From a checkpoint of a small model that answers yes/no questions on an image's attributes.
Model: 8.24M parameters, fusion encoder norm layernorm_no_bias.
Training: 4700 steps, batches of 64.
Data: 195000 training examples, 1.5 epochs.
Rows from block 5 of the image encoder, named by matrix and row number. Rows with one number belong to one channel. Each number is 500 + 40 x the weight over its row's rms, rounded and kept within 0 to 999. All counts start at 0. Numbers have three digits each. After the name is the row's rms in percent of the matrix's.
# convs1: 3x3 conv (encoder.blocks.5.convs.1.weight, 96x96x3x3, standardized in use), inputs 24-35, a 3x3 kernel for each
# convs2: expand pointwise conv (encoder.blocks.5.convs.2.weight, 384x96x1x1, standardized in use, transposed), outputs 192-287
convs1.8 106:543414450421553485454495500459493491536495471468501532491512532454432549537473518500507464506495497511548569501470532566482462544565500508471461502440539556528583473529479459482489558499503403502438462486441548485488463467462501521498534513503477545539541535455455506472451561473444507546478500499499503491553534538499463601
convs2.8 091:482523509425482496457527505551508448434515489498461493521440471511468512547509525527484508429522480489534538425495535536557483504560521444536497534519497493556461573537487478511432445524482518503509445545498499440432493520546429489470545540487523519532443474501514489525542523487542447585
convs1.9 099:450478562494527498439499485506471546433499563505517505507539505529525477521543433467481494485492592516442495492554576455529549524472552479553569465476512455480514503565518549543506511500512454550486448427482523506408434512542509516527476487538472447487525524477469536532547519534572566517493567500518568526562453516509493448
convs2.9 100:373524488514490489457428521495538521545476495535499520518431601457453489499548490454486453550546550457580517453462518489419483516563504464498516527527455515479448514540542563509422541508488534482518477512509519516437457469455456508491564505441509417485522471513507543565495482449469550482
convs1.10 097:526465469515513531429463523451485500544465445560527513462445472578492505525518413508417493466524590492483576507507492447488511533542563474472444454496534450498524507507427533519588478492514490553516516465512483492478452531481504520477521518575442382502493510526564450423462516579477494513478518490480523545515418467520466490
convs2.10 104:453546510545497458517551431473548590459491456532537539419436481457588471565508521542466473516458458534518502469510510526526499524472492508514561485538488507519539464527454465520483516443473529531552520465463523517465502506451481493509474470526543465478483458470606514581571569523518550525
convs1.11 106:482468496506577520553501542462553504451479482503565478481486478547436427580558543489605567493456532467475542519445471488556492551481460451544616501506457483480487512477461440531515511533523464517482495468474506478536513509466502504505483532477493476513445547452481551479470528449494408446470520511470551507481440462573509491
convs2.11 087:511579543440501530545514463437435531517528544538569463485488491504468464577507537521528498478554471493468490465512522521549417469572452477505529516490494566460524497570526560546517468516488526459474490510503434490517469504506491501523509461536402547519508426486531497538496428453483507528
convs1.12 105:447517474471525502497472499435487489505496451521495495533452465457514493436502517396542484544511507520496525486532562509483502413464470551630475500493461528508594472531494578478475485583461474551502512541395534488548517526516511471480559473529517560478541555482561452483433559423467524593482444539488500544547458463475533440
convs2.12 108:513493549474521505469493545544471525442478544468504534550529516466555513493481520464524469591498492533463482538480443452437459410486519448471558441521475489412560489534465575460474522585488504396474536457605424497445423489470495487546558515561531562489482568498492419524463503448499476466
convs1.13 099:455584521506522452528518581468463519483539504485462452564494463477512529393447501493521430486479502534441464459524505481533489468409472535465447462528414571555436479494486524462428446488517490547436513392526473548504486469559561460500501555519506524504489467436494465584457515535539441513503494475564536428406494536435547463
convs2.13 094:453426443541446552562525428482483450510511472442568472528497482469499511431522481456485487471460481502492600518477448466505467532559490525428518536526477552529481494432482488485461460461483511483465509505474472471500374549455504520504510514497462527532503504476455432535440510485472550496
convs1.14 102:513433542412533488537599560521509468561555422510457527524477470434531476415546514472412535510413510487478491531492437493526537532494520491494554525444550508510528447481519490457606533562454494498543475497574496471545488462530492573570572492513494473470460529509519492504483487526474530481518478503550525498486496526525544510
convs2.14 090:513470470487530486566507529461493547442464539460474550482464516460479507467479500480612497492556593521383452428511530554553569515509586574422486498501539526483448500444502473515526457483476483391472488412537545435478501497511553475516477490568574448482516463522528489514458545568466528504
convs1.15 102:565530483448515475428598482450427481486503480552539463518449484449516559473489538423454478523495547502470486522447500491468522485549475428500535532468462529490418577462439498588502471506478557518450553501498537534456527409452511480483532541424549503466518453454463532452478469495538498456496459519483509502545505501512487443
convs2.15 096:489477482483525515514421420521500436508523516478473562520456495537451533481468472597476511503578567433466467451554457494474550526467475525466518475478469485478491611482493405470555460480467494506441498506502484512506516463497398522543617552524499486429454556492441516453583494517495493498
convs1.16 103:468484513561456480562490490492487493590522553495545492511474490511464505503531525527424472506492493573440534502486472543501480484494522507492526571482544575443439420579563467495414526497491540451529479489454502540489537508470474551540525497559568470501551512476562537574509477531557449478455527488496501523497489463488488490
convs2.16 086:457425505555478473445489540460501445484454566515453555450514504534558536530421557494569506482514491427488617472463531575573535448489511477478524497491541560480447453529515539529522539523454501466452483492532541509471635470489431532568482504457558466528534518536576459510514574426525505527
convs1.17 097:478451572554542450476479471475526499466610585486553480456428420441526521487517473500482572495500491500472461507510464481543532522500527554591487507566541529471522497508480538511481571488469500436460456434400512477463444472516452489448481479440428472605519484512508486483444480466500470457415502524507486491439561414461519479
convs2.17 110:489535551463513522538544455485552567535544537511540473562499455502527496454508557467516500533457479480483497547513408470476532497503476452512503538431573475531536500525568510534468518399494505501466571505615452458386465500531493545531523495429532471490402514481483493589475490538509521484
convs1.18 101:564472513480458505513459433430509533505567496596550478552506485494528495482547488418513518442467571490449479509536506481500489461550490482500480545558509480452509543505573474444495442520521483453465513469548523485483468463452561495477445598549495497519445485550526465445510446510512523499457505563558535486570530537555470492
convs2.18 095:500522491462626508561488477512384478431442540548477519513555489477569482528532494477544519456492551469566538512444477518508631551454546476518506576495498422496490520555552455411480530492439495550581468487468492542516541528436461503556536463462503542501503567446514485468542495514507548473
convs1.19 099:467449488568459528429463469534481432530476485509535458541565543527532519419459384458494568479497476547528450448520485475503492513522600503491496482464381445443451470450527449442521518490481421483547460563458506472500520460459536506513494502484476472459551525531503575509497510543507450511507456461557514425497447509489551447
convs2.19 095:465483519515492446506516561546455540523504456571546515496500539483504492446458486545433463479484506456458491463503488492455462451453580460474490472499494505548548539491599562486398501489567507536564459523516561462525477536529538500422471438515494495497530529486563529458528448508459545493
convs1.20 098:446450472527486510562537501421496490462469527470570539504532527468492499545472414489501466432445549483540487470436496517533504485539483462513572464503507523554444503511519508472482478481544439471505465464526467500476455511538554493502503432531559496474542494447518502432582468514545554459491503483526477391503499478543513466
convs2.20 086:465528517449446452485556462548468447439483481478487503420448477557504464468526542519456513499536527471460492592549518506512464472508446540438464476432464543442472517532512455444551456516506508460563424524466503499544503494535557447507521523426466474492470479518523555558449454490499555448
convs1.21 107:566543541479456466467531544490472464437467531548534540469562471542558491581444449554435522470502528446537488517532493535433484448504557484447513493408527483563470515483514439480494432511602480495497471528447559496509486487481513461444500545488466479492490545495507482480495476548501466460586530571541465555467516506503447573
convs2.21 097:555523465547498544517450515505557505479473450534533510431532534476500471582542499548463565477531454563529484530404551478487453545483427523520469513480451548509544408537477504525529444466531509493502519446503496485482467482540559544523391549469452552454550494494445519536545476607474457548
convs1.22 097:455538518453487399554463554538511504538491506531561517557476503507473469435532465503499534460524526504528490498537547502459508548481519592491595473476565556495524455502463394535480537497540474443488490466473520460446398499447535526484506504441481566539520480548503443516455549482447555536493479529533475393499500394488449497
convs2.22 106:485567420486438532548543528462531390493506494447557441559495478522464540507537461582504444480523466505509501530474398502459473475504544498469521551573505504495436550527503482433559463422470503460466497521527530518463500476546534527533544433434521505492583492575469505506502532525470455465
convs1.23 103:441456489518474507458512511478497498569502520486663601475457532468563516518505519483454488465425574514435505516468483472515463514498445531495406503462467524571434504486483469526500416519492491481443477463457448467469495492477473537452470447475504510519564563582503425439496469515516484518468574519560483488482475511475475529
convs2.23 099:623540494516549520512525478502465453530552513530556456527506508533454423574504430507483445519500451515491451516531520456515478526567480545480465440562485481532517501489451460569516544475488493519513469477537501458430511518468431503568460461539460388521471437489482532499534551524490495525
convs1.24 101:511559502510489405546537488499457461504492554487499453493509451571438518569527610418527497438560490490479475498541434503511540525530566467488475435454478534494533598464502508443529528578518495438467561423517450486530465452460471479446494389432476477570493429480479512471507474546414495502496520436533482457463473522480494476
convs2.24 116:439530518484443461482500474521467500559524532435512404558543554482534496541532519498469467446470552492515505507519440436546550524465479435481512409445537484558446515460507520511486458562551515548565464533485472482523479512458511479449528534506507559474455547452567472473513453492478477492
convs1.25 105:579540418485491518460476546488498496502519521488475560429453534542549547439499537467477514573519497462480484480496540534514553438526502588482487511614522506479494610446431523520528448490470521452468435477480479451488558504514525507421507472511584440518449538458520508561520467462461481526523453495504475538403563484510520509
convs2.25 092:465479457442467491488474554511539482493571467496536441516578502515500456448448497507499538483483553560551528522507427479514511447480489494476534574518495539501539542473530501436488519521505488576489542552505506542488557552456432529476571501506448494492492506497458522549473450483443468540
convs1.26 103:531477501513450486497485494522522518527426544479484547504473498497516543534484569592484566414501519515592509484480487520518458501528531557442532475518491527504499525517514535521439457539472538438519554438536524450424510493591525535526478540494494525571545498515572545516489592509524508556495472517580520508516454502554409430
convs2.26 099:512512533541448474556544451503492446479506558543471476486506492477485482451472532454485505495477500474554510510502548530519481566510471521570539511589503512532495390464503571492496517542518504538537518429473510394529518445447501506510440490507480499498546602517484507547545494437477553466
convs1.27 094:537519447537457525490514496485471512469451472526481542510544505466554506478515565493529539500487506514496506558470574476482522493511431564528458546490455519538493482579445507548514446497457508499466410478454432551522493521515553491493477450498449448427509546460481447477499525503500509485545506570484454517498459408481515428
convs2.27 100:501488505489508492464518518438437508530537556450519542456504475512440584474491519557480516425560435462482529482545534507535496566497516502425482444434475492461507581515585504457446575525515476572451492527485443435611532486431531518485427439452518578541515515496512490461538484494531508476
convs1.28 093:470510492528523454553496434507539539495511450465535416569520471519538461471450521494472490488510514482481478491524472475550454457464526584475490474554528460512514465450462539502502544537467487422497526409455563479494491467496528547480498484489480526523490532538507510568546470562491443497555509466548466465484465474472447454
convs2.28 100:576523455456505504523521505549434468511460476478515462428505518542496559460494529507457493493511516567522464533454462448490460565469488528523522443539491524433432413466534555413510506482457525544482556548438431514540538506471542471445474524507503490519538541510477499494536576484498519555
convs1.29 096:452570532507534491451457473442503480558472443492490537545463523504492480529506512481453453476456500530493453545578488482408506488484451528463466424472533475497561531467502491433488481469510405500547537486477477431438444500495481507463460389450466524497512486520467528446485460476394543478524486501479489514482493491487523492
convs2.29 095:541519565474513601536493564475431441462468463494563404546493589513586477458541542485487543562440500471496451488490492582516512526516472536528484510431429512403490474526500568454564433564488548494468543513552517443449501490483553482541464487508555432476544537548478505500561530510564508494
convs1.30 108:500487509555460423524505485564471503555540485458511486529435586560531503578577454485442473510516594429473492551458433480448480518471473585465445489502437388478453559462466555471527503481503575491467544508489508459552492532430516494528544574525513514587555388446503467450455485551468444512501481492486530525522485468541451471
convs2.30 079:477434511563522501552529513469496508474452468512518531520543529497491464504485447497488515489462450532551548492507552508493459518491469554451523529495550478535446502543478494463475539491435510516513545474544565507441507522511528474461509572561501462538491470491531461464491558457474487429
convs1.31 108:492566444511513473477523529491494521586536473488525468559409572500526479546534523505462498479546506497475481463476561500482537464468543460590504553547474407530524579495556544497445505597463477476511528539476457529502451488558488540603479469442512526466522553491550533549474440486530525481448454540528519463503433416419533489
convs2.31 113:518479526460456522548529568481490469523524433518489423425470533503476496444465502485448492469498430538486490486498438473435522422541481537476490451461542464503541450527479439552604451533520504551435471498532437575449459535447506447473550498476506419478472474429450493488501498564501523473
convs1.32 105:516600484596415521493447589525534530502449485504515579521454482470502437464553497497484496605506601541504537448492452503515493487441520544551533560478602552502431567516537515481518497497540474513465495550522558494557532464461577543601563485507493554506466431529469465481471516543493534474518550566485516512549466524488494510
convs2.32 101:464486424511526477471495576582491451495529470513530430412533430482430483445504456590524450531463481517529438532473474507514541452489459499459515496499434531540549491508490560478531472463543489563561483501505531470510504440491474618465443503548481410471512534527431470537464546578472437503
convs1.33 104:483465509478559493526511488531559533427494555537485502471502502510461562475512495487491566437530544471535464525486434493570481553506599511429553478560536442509499505451425494505566441451573503518470515534483476619509520492483591508521453603431482499529478502474510562498444460466527596455520494519507476443461541385487504498
convs2.33 121:550474531512511507536464515510454474494532512469479481525494507505486511570490482552495508439495471469566498530485486527505480476430548540562529483500513531571497435532456450453510484383542509489520517581459436479442503518502553480587500522547519531475472491433487451446531449494493419453
convs1.34 100:510517471438514492472551593472493472464502507417493523519428550471507581484551457538536467529523464520448516434433458498499530513489524505558494461538553551527494475476491514505483566477435484475561501489481429451473479571521569523414475446447468467567508438481493531572475567430482487457495532521492574521647514503598496516
convs2.34 088:464458525511525449469445498537577545496500493495479450490479492427496534587488518554501513479439538444498514484514457411487514430440554458506526453443526511546512543461553536485547551502513468501522500543494469484464481482504465494493549471526487538553461525560493506531482483551571543525
convs1.35 081:482509453536522464461530486476481471464549529498479573415511556426477586479472595480492433517546510517498486544503537463489561468492515528464431510436418573507476580548531507479503526514440494481529518559546514551507443544465487515505387458529499496460543475525516517503509441486504518499440472485502445448577552441489505480
convs2.35 089:523506531423540459442477455502571514559541517523494489531509502561595442509453525493527513504481432538492504508528548481529513488486492508493496492470476514506495425497432524526546451430493408461497476510506502455416516497485545548569492501520554511512518497521508486466500449516499487485
convs1.36 106:416518476569475558467414483485578482513493449545461502519500494437502475499510532523503542448530489473442468445480471481526502506441424477482565460482478552509490551517518556439525524527518534480488490454465515545522517488526507525503437550454476466512565481543484508484540431445467476456485452525612535485522535495524485473
convs2.36 110:529521452487540547474518488439580475587511480456475436459483498522491492504513506494474511467457512505537426510507517549551553505529506486498517514407456549426546556484464513579467469572471511491600531502513551514503506517628495527427471525461502479509572533443541515443484531541522510444
convs1.37 093:527479531454428480535493462494530466561486475584450490510546469534513464523480504533544513473456464429537477465572511487488485551566477448464493518493506550492597550488491543508492496575515548534440499452439438505488529549481556472547505426428473500518490499521500521535495570518532584550548597566424490451494552530500543536
convs2.37 104:473453502562493530505466479547513500516520501481450530405465457485485511485547574488500402617530441452505423471485494464501524524432508451458470558521482577492525501454548495459515447478531530480529405429483555590464489449466523504514505589504541499460498553498451538514501550562528602500
convs1.38 104:472566443547473537548479497511540480473481482560484496462498484528538567539506440425522563552455483477513500451444498500521454564536549443541484547586550461499440459525445477464557476497479472482515505494501511557431483418528538520455512499419495485506533534477487536427504553518456502441522451494482537476450584431558471492
convs2.38 100:571494467414529520481455529489493476513520432489542553473485485486534511445445490466473496562480452546540527492544551426496536477462492555476545546578446505435529549482509587470520473527468508508444502589563534440485503484503496525538439438547492476483463439556514501459479519451489562493
convs1.39 092:436499442483503506526527476466489505523442506483443483567436444441450519461509443494464536470514499451496508484517471481573513529484521482563569471476476499426529545477499521515482497417458585524517568449606598529465566578472497433498500549468516430446551497500517550474443493472484532502491520492441524560520465566562575521
convs2.39 084:471483499377430539487452500482494474533443480485517476567476589402486439463581423502561442506429565472384482541540485432462445499508487552504501478520558455509472426473532471486558478488529495509479489469488520533484488457491445469463546481495470536442530514476519492541504521484470542466
convs1.40 103:427594444460435424440555476497476535460523473434542577428524524465463511482518520463395512456493517526516453523436505497529519522481505494486484512467504526551535453494498523545558432488453466495502523462544475498488490524568543506563398495500493493532526504433462555497512561526490498584623456444507524544572569508472502515
convs2.40 096:419493581499533540517477483430467531482557485524479541536440490502477478519486462498525524545477480510537423512496452586525419529508454493530535512461487533548528487484461516487498553515439485478548541589577513483550524458498480525580551548589509523459435500499545527486546505516543409484
convs1.41 097:559500488507451473494516505499499503520529452498513491605570498546470481547526547506519533515527463534555543571577487479543516550504444538566558536515472474494541490452505506509509509497587491498484461479524551434494393477484465500502561567530454500501432440587481474529519517455497516469502547564537512458501536519487549507
convs2.41 092:528515483484479535510514546445517479518442580502452545484508444529480457551478470438470538544490548477432511480572473582499447497471479527536500501560514451491545483521472546514395559509511525558556538439544441503528429498504485484565531487512481502567519558481476520472560505409429426569
convs1.42 093:479484494543471515496488506532498501561487500590553569490552571501512564418472492464507493449566627519557480423535442494534536549491490564580492630547492500543438521455480532438443514476504480448444489513464464504461434409412475510455492475502494485457444420515508455468476466527578563483469576526511534500552477485459431533
convs2.42 102:527579545451524525511426400441411490492510440473534548499512458473514547424504455523496534536453442475470500521445557526476503433494460536434512414470511513471509503543521489502513465580451461440503500494469529439438502521505510529540479514521499477543495497419543510519478546471500502479
convs1.43 098:485558514455447577457448545541500576566484576522498485572508526590471540493490521499532496516541487511513455441464514476452427533492551502442555480538524557509495506529488514539530598487552551565521528536524522538614498540495433559480473436537471497536489460489516561533562497414501548404483475492476436517568494428536579521
convs2.43 091:523465559587482549487457513485510526522477559456465502581439461527529514490492580504522511510487542568491459499504507538577512470510485522567497491485498533436476578469495472513523496488568523525557446458554429509508563455468456548482534477512464496522551563481391513520511496549509431443
convs1.44 103:480514521545485457568470466503469421501501420499479516460449452488498493495451447506455470562559478524505522556517619529529493566470525506479542568528539558585502531576516458479482534498465529551508548502507478488468608586445549467510532503499475492551442484453593478562550476540490468492496496470477534571547493492409453496
convs2.44 104:522576529480464486526479514504540558416491511445490458560504531475398491487535482429461487479471481533441535517473550508422507543463535630583499495551517584451510546551530627430510502466598511524523499484514455608522518506507484522458540470434543481486553549473504477499569524542546471527
convs1.45 099:497496502525459500532529452504456480538484571474519489550493477496539462410495545506510471502497495433436492476526519544561504564535599520584549512457536536572507481588555545425534505515448428507477512447470507531518505471503484483510416487451461533525507506555567475488545532505536483473537470547528450449512466479468417469
convs2.45 105:518532506489462468492500552488553431519544484524490510546465469482441502461474564462477523503459472525448520550535573452525519482492482477527510531519457498594419482539516454523513557402504509468527491484547527529644550520564604473430486475514543484495550568419528442462467436503517496498
convs1.46 101:496455456551461532546481579523453485536558536463515496460499515486515537526513569490490602405478496482603452482492480518525527535497488482540484520518524533555455528414568540514579436552537469449472553489524504632504490469555522478552534608519505487452511498494568525522512524460521430499571544548476517508519523480452443607
convs2.46 103:500518513531546483495526445522516498510485487514525470573455456457553484536464501459497509556513542531489491457433515491528460523487528567557491524512487399459488556554503507471467526462462498552465499620498447497529487525504479440474514467549520383462530442463523444521494443534536431545
convs1.47 096:491467506544540494502501480471451410552503493502454444494439474527454432481434492453449474451501503525455508496547529455530492462471445537479522452456484438480482477466516533556525521469455473511546507462504467490495415451501442466604526525426487522426497483510556509515408443514435465436501477478456482453422541548498532566
convs2.47 099:446499494482508411451492403558518415520445534531502478503535470519545447538515469506543534458507533538483460497389542495439467477475511403473481461465536539569520456432488518551426501493521532489466458494463532456461579506486485521453501564538541467482528521474441477557465426493475514479
convs1.48 098:553530486497485527571545567525422431521473507522577572494476500481559528457450568508461492481532518487511484530446528435495509493515535508498510565525520569517490572522494518525454536490515407448481536494502562466481465548480509464523535543506516509457505458497558490525571492514468526505443482490527499423501522503529501510
convs2.48 086:499483468557482504505495510455408511476505491537452497493486478542538495502524489430507536473508516570489508563511491542514526542452462506504537458577431525451499521532520472475550461534502457525530531542485539483456496455483506519480486501530466535564461556489524497432536585540561425516
convs1.49 092:467570556462515483482439486496571433528532452478497475460527495447540483503484497460524502413482522491510562478491505494528472493499430554536557468549416466524491472511515528542493489571530498483487528534497461480523503624483485540568454568524486521487561609502541543535604501517550568556434540528503477508462523500541535433
convs2.49 103:463447490452466489560447463604513489510552547471500574476542483525496495500415509478453435524476540485496504493528469565475524460513564503463487526524538496503517513470404631440459492404499500553443502503564531544446460600517567498473515454479550428495486508453497577517417557523435584491
convs1.50 099:541501511483533511508550554541507453536503521490475498531504575408428560423382482485482568501470529535512449567453561579419498561491485542558524558531479552475525559486544497436489511481432477479481483486517487502486446478424486446552537460520530471456539483395497484542481461432504521476480445504512452519504444439463465532
convs2.50 092:470512504497529571447563508554538487503514425522477530542510475482395482546534531487456513571520607527567533526564465514487531540545524501444484433457516509540544521474445477551535550505568458445451519428550451495522563470490527557484528466493438509589573479530537527510478509554522448451
convs1.51 106:490496473512513408554458535461503552503532499521431567557479559492496480519528501558572528500486428539462469506510526479499524487474500517500514565509533470472473468507570498503475466517521435506483515553513450495489499485416460493503486537420460497466501515530496460462500521517467552514482543563502519508510500512530563477
convs2.51 097:456548470467385484519488496527602529493520490497534568462532511481500491538500511492530559469534424579444524449499548460421463424450507582509507526505535443500523461556464530440508457513506485452463495468524500508536399511438542563477424505434487492518560535535433501487498488545435534539
convs1.52 104:581511526501478481513523526514475527567515514490530541450525467459434502485502497471488517548499512422465515510426411488446494508503542521542466479520432559501474473477469504522535531487452466536458508532510538454511475483391529573482473471488492513497455519509496509496500449581513470523454495468492533506450540534459417570
convs2.52 106:483484554452570510476510408474580546449530499421539485523502536492472535489503544503513474520452502471509541480530482454454479443589488582518504474507529497514490479515530544398434527498537506521503438455508456525587468521515499575497527443431547521471501435426478584492538485535444566553
convs1.53 105:557428503554483536535445505480458545430461498521480464490474552509535476497479495508509471458445515515510520488461519460494514508563492508504500503479492502546412535462549456464492506548500476523383523534549526483469494493475466581479535473455556477471506519499485449587473488557470472460483522492554551458447454393516444561
convs2.53 100:556487571496483465462490545510599518520492462583551522459536504513454544505510512449489483429465430491481501493531504529491511538559513506506516507490455510547459540507449574516537489521541514490504550458512521483531503459544451523473560457444496554486501419492463508449529537513461548553
convs1.54 099:535497495538468580459511605487503518433576561505478496543512602442478490495477472513568496515420490465516560473515531492454492551435516556504518584542590461511551490588507534495520531565522494446536456421465549556453530475513550462490453492547463567526565511472398534519467464567487492468500471484517476529499416477509585552
convs2.54 108:519557540480519536432495483492438512554526553527513471437544492519579513457489531490492468571495538540525491493482437500513481494579505489505502502457471515578493460523539423523556468474503495431543493480530561506525519458444511504484490578529479564515454450474451482503488502468543537497
convs1.55 104:432584479532529487505447516475484530483559492533482425493526565454469543471508484520421465408514553494523455517482484615520562481414532525539475482535482524521467506461514455517504523567553443436471517518504539560453551570534579475484511525522464447541553464581530489461484481584593554481479499448551498494427557470506556453
convs2.55 099:496457447531514505539525460515490552514505467497481431475549502552533442538436491502526477521506469533523485427482540452570444585478561446557489461497514533507517435500521490545425521561453505474455480392440477517534587529511502478464432443590524555488541549538500462464512476507446417412
convs1.56 099:551434548474500421464495415444523493422489445462491478522535494543468516521582442547557457495503470527504470538521491464467528518517503567518476486458495533460460547492533510520542567511514436475531446499478499516531431496517481491560474477473503536478569439454479508576486515521553476542482481567453463450472433522440535481
convs2.56 118:576505516471493438502530486550562474556520490446532482536486533507492441429478503534489511513520470517454480482520475475565523477515521450508541448465581518497557497452479459481477516557493504501514447527610400563496489507580491480485480511457463446507466581516490486502497472476498510515
convs1.57 095:488565466548494468484518555486468431560540478465520581483535532449438637376417454599555546486485537482477586524591487527551501460509501583500409552436461455565511526497444530427448535461561481525555466482451541420429507478451507491486496475554517567508516428525519483524494493527502510529512570490440423495484451397494474510
convs2.57 093:451491481572463515550564490540572469465544468448504489544547468533468532540481574488505531525476501474497420539514550503499521517533486492548533488428479546497470454554445518558527491458409447515483509502516453538493539498517572516530608461528479507616471566442514508568473551546504552441
convs1.58 102:493435535449457551510483515469458473496489478561501533594548515452517524544547509491469489468468475551504531465420504524485516506474485489531508522447460567512422545470510552454485560487494448507448479525458439527479491487511470439517511456583420542548442465498486473470558436539538440447535505485567472504516491535480527534
convs2.58 093:471502496473536517460532417548494486530444554499455451532472507491468534491511487505489479508444427455525518454504523568447448545557447471543534472500492395585497580520475506418539555476504499489493438494496539480481472480469496574481504443413524532538515438463516520438505592473449424475
convs1.59 103:487495556516418448574549495498494497509505506540485508486580565471513466471488452532630525501448551466407481540491471497512390484490469536558565525474485438490493570541539431484565533523542545464522460511507547461523539481504461454455541510510534519513473416581504525499542523501482503518480523525511517602480446440464423457
convs2.59 085:467525554514506426470557518456494510574421455500455539521531460462498537457502458445546479499619525470498473531465507527504425504466450493505551441479484510464513496468514549472507518510449488443565519496516476455526481479535589474522548618492485441573487471496513438452597557521514507528
convs1.60 099:498498506508457506497473485511494502533476388477508475570501446473492513528517567500473478480518468520468465473489484464482470430557522519542445463579550470549547530478507485533493441491435516491467544533500522493458517506517538533461428525466469544615526507521540531482521481481548495496445527563464495485520545435538562424
convs2.60 084:450476484534470514389501551526480474496491536535492549553490535508458459593432513531499520419495499461497584492465545516519485425571570548482519495467576496474523537467519453483451419498515537483494530517495509530511506535484441475464511498488559574497453568495530631489506495478575473509
convs1.61 101:516484531503479477433554468505539519489463491525518435492520534455538430490488460457461528387431484552510540566512538500487445474479520537485495429504434480456555455553527454471549524507486550481509517364602533438495496469467448425517423490520456505494429446540483540565533468553499530498463502493519555477488454573480512514
convs2.61 105:417497537530456418503488509518512477537449518508469442517512519503483534500530501500502524483548596527505482494597502420490471452500531528495516468520517578414446510459528489524477488553505494490505572495554471493559508547448526519465485442517514576531450435556505465483524468492410428440
convs1.62 103:485481555469469548445475456463480434451591480523501482544450561548513490488401476528555487485458509532393487516502424518426466485543493448517490524569472539428445499517496486513520526456471551501480405495529527478413478491566478560472472515428486426527528485515527445550519553504527516532543552532512569475565486498514545499
convs2.62 104:473467488534560514593570539546429429451485502456477486501492522484478486495538459504616528535575540494485518458494534532557545518493556454452514479482544467578418492502510479452469533471572503554524571515478553509446449553440470494520549548509503488516514476450476531538442457437525504513
convs1.63 108:460442480533495452447475496522450555505520487474498453467488587625489422461551423453534518483420449505506461559474442495508542482519489499441459542493457512470516498473544505461509472475476480517472508443552585597528458521527466501524450514467443539503549474511536477455501548433430529514555493462496520534481495506543518519
convs2.63 094:481484388509553488507579442476589471500461521530462547492544510454496563489431478479528447446481545462490507454481454538478574487525505519543529523486517491478414561476523513481512499518488498455520461443492467485619592512484455518568513533545478579505571471433533497469478511476512533511
convs1.64 094:513475520505473527567502560475396425541537490509525456511553544520483478479466548516498545527485532544526526478586535525464482495473499602518375458481568552461528538559509536446493588519505543493498466421438562488524480480462526477418488493455525571559514423526524431436475521488498495558536472479528511531473481516561475501
convs2.64 091:533554444541498458548481440467508491482473491459520496513450490456556486503575490491436540525488531441541454564421433521601536552537513505528522523475439472584498575575493413472558450471461480522561484435474479542482508518450507453519502537457491506563438486491592505466559556501514527546
convs1.65 102:528474417517516494542506443518517574516469437630511560466505463454442429485510487514460403511485543560454536550476485560472528517427454500441519476521519481450483513540520497413520512434500533512467519450488554535550635541529502481519553549516473479510435458462473510489616471547475564451515530486494523468531393514566535488
convs2.65 106:497478439535468519448493538508441533411519543554486535528528442510553469454562482512469504442502505520504455437518526543528453500442510540521522566563537542485479503546456493496614472482507504517571488498454502520431545456468515501458474494487532460487404541455500508543508468506505535503
convs1.66 097:444514483503504520485505552511510468480389512516519525500437524528444482538452575461421478484545527446557516460508521539492533478530520532455498464474477475522444531484489434524511511506495541479565506557534555453448511582546523534512507516507458448475545519505425492514489460452493486530493509468482454519459521432523397488
convs2.66 098:458477499502479517493528539572469535552510574484501528439451543488507426471470439378501533447560506442492469541495480559488483491508513443449545507541555515499521492465550448519451486551399493515439532579504481533470595503535515485460572488511543509500412415521485572544501493473479571537
convs1.67 100:576551441527454555497530507460522475559454505545536477522570486502474521509527486505462447485452423556496572526446436555508491464509520516441529534506462469561468543460527473488544506506506488441403471516467511473531576443514492495455459484552407562482549471496492478502500452486499458443493526488457476442438492453530477516
convs2.67 108:522530545506460507424517519459551594530507517426529517507531552603526498470513409508480520466506542556501506532477508459485490535486456426447470506517448446573438479558532535502511574464570512495446466516505563480532475486448470530470497439475460464500552454466471527482533473524507499505
convs1.68 100:534523483453540552548482397504552549488481579447599479592424533571438553617500438482472552494480465548456478409465461480524478525532494533452538530484514480511477534532488509518498543477511543573473553517502516493477540446505515488452522521562518538496452491482445459480541483442504486449510510520513446483498533538527440531
convs2.68 086:461467510528512454495451483561485501505500543495478477499462479560499483482501493529425553556592455469415417591492505487558552495463412591456431575464439470409493542508514539475484525472475508489483454444494565533528504445414522558520473515440499498473462511512520532506518527581537497502
convs1.69 092:507580492491468449498469504581492500557523493477469477551545485551540527521412442462527520483548471474465503462442459420446565445546556510543457491486470508551448493540506516495456533532454560569517502415540516495431510538507509505551477477494467586599561428536500429484480548485469494471499528573494473444512481442468482518
convs2.69 098:522477476533565607472411473482485601450458523552448517506601415486448415563470508481462435497412542527477466488468536434465492484460544490468503467405506474571535526509532469477496480493490525478466492450473563428496482480509558471491509446454541500497501516518447532542435571446505458464
convs1.70 102:498565557549503452587531521522488550461509515528483459486536435444519515472512516523479523512512468541499549450498528520544527535487474553487480515567583609535461551502516531511513488498432471514482483446481511457487469479509476530520544520446531492444548479542518478449466458529620409562485481498541587521466508535490508473
convs2.70 101:589494513522514554509490498420477476492522483541475619505526499511490553527577509519465532557491588410474576487516503527580504491501518373474537466511470449526452540529491536539541489525529494497532478515458534478501522498575555479509527513529479479500544481522532526470519542518507520514
convs1.71 092:498475393535463450570554530501509441544550503539507479561507477425480461496495565524521481563511513504560470543534520471558534491460492490474448612412510542520512495497505503482429575512561437485477532625570525523579528386579484514508530504528411468493475440499477427510539460465573488535504459481577513485482437431513408558
convs2.71 094:455523522521481526478503500483517447480511517481506542534461508465403513566483483512564495508551539506540482468472556476427468443524436556498509380464508520427492539491486514560447517533461464548536509474447490468467416512480581479532484467534541490468521457589528538516463495472554547529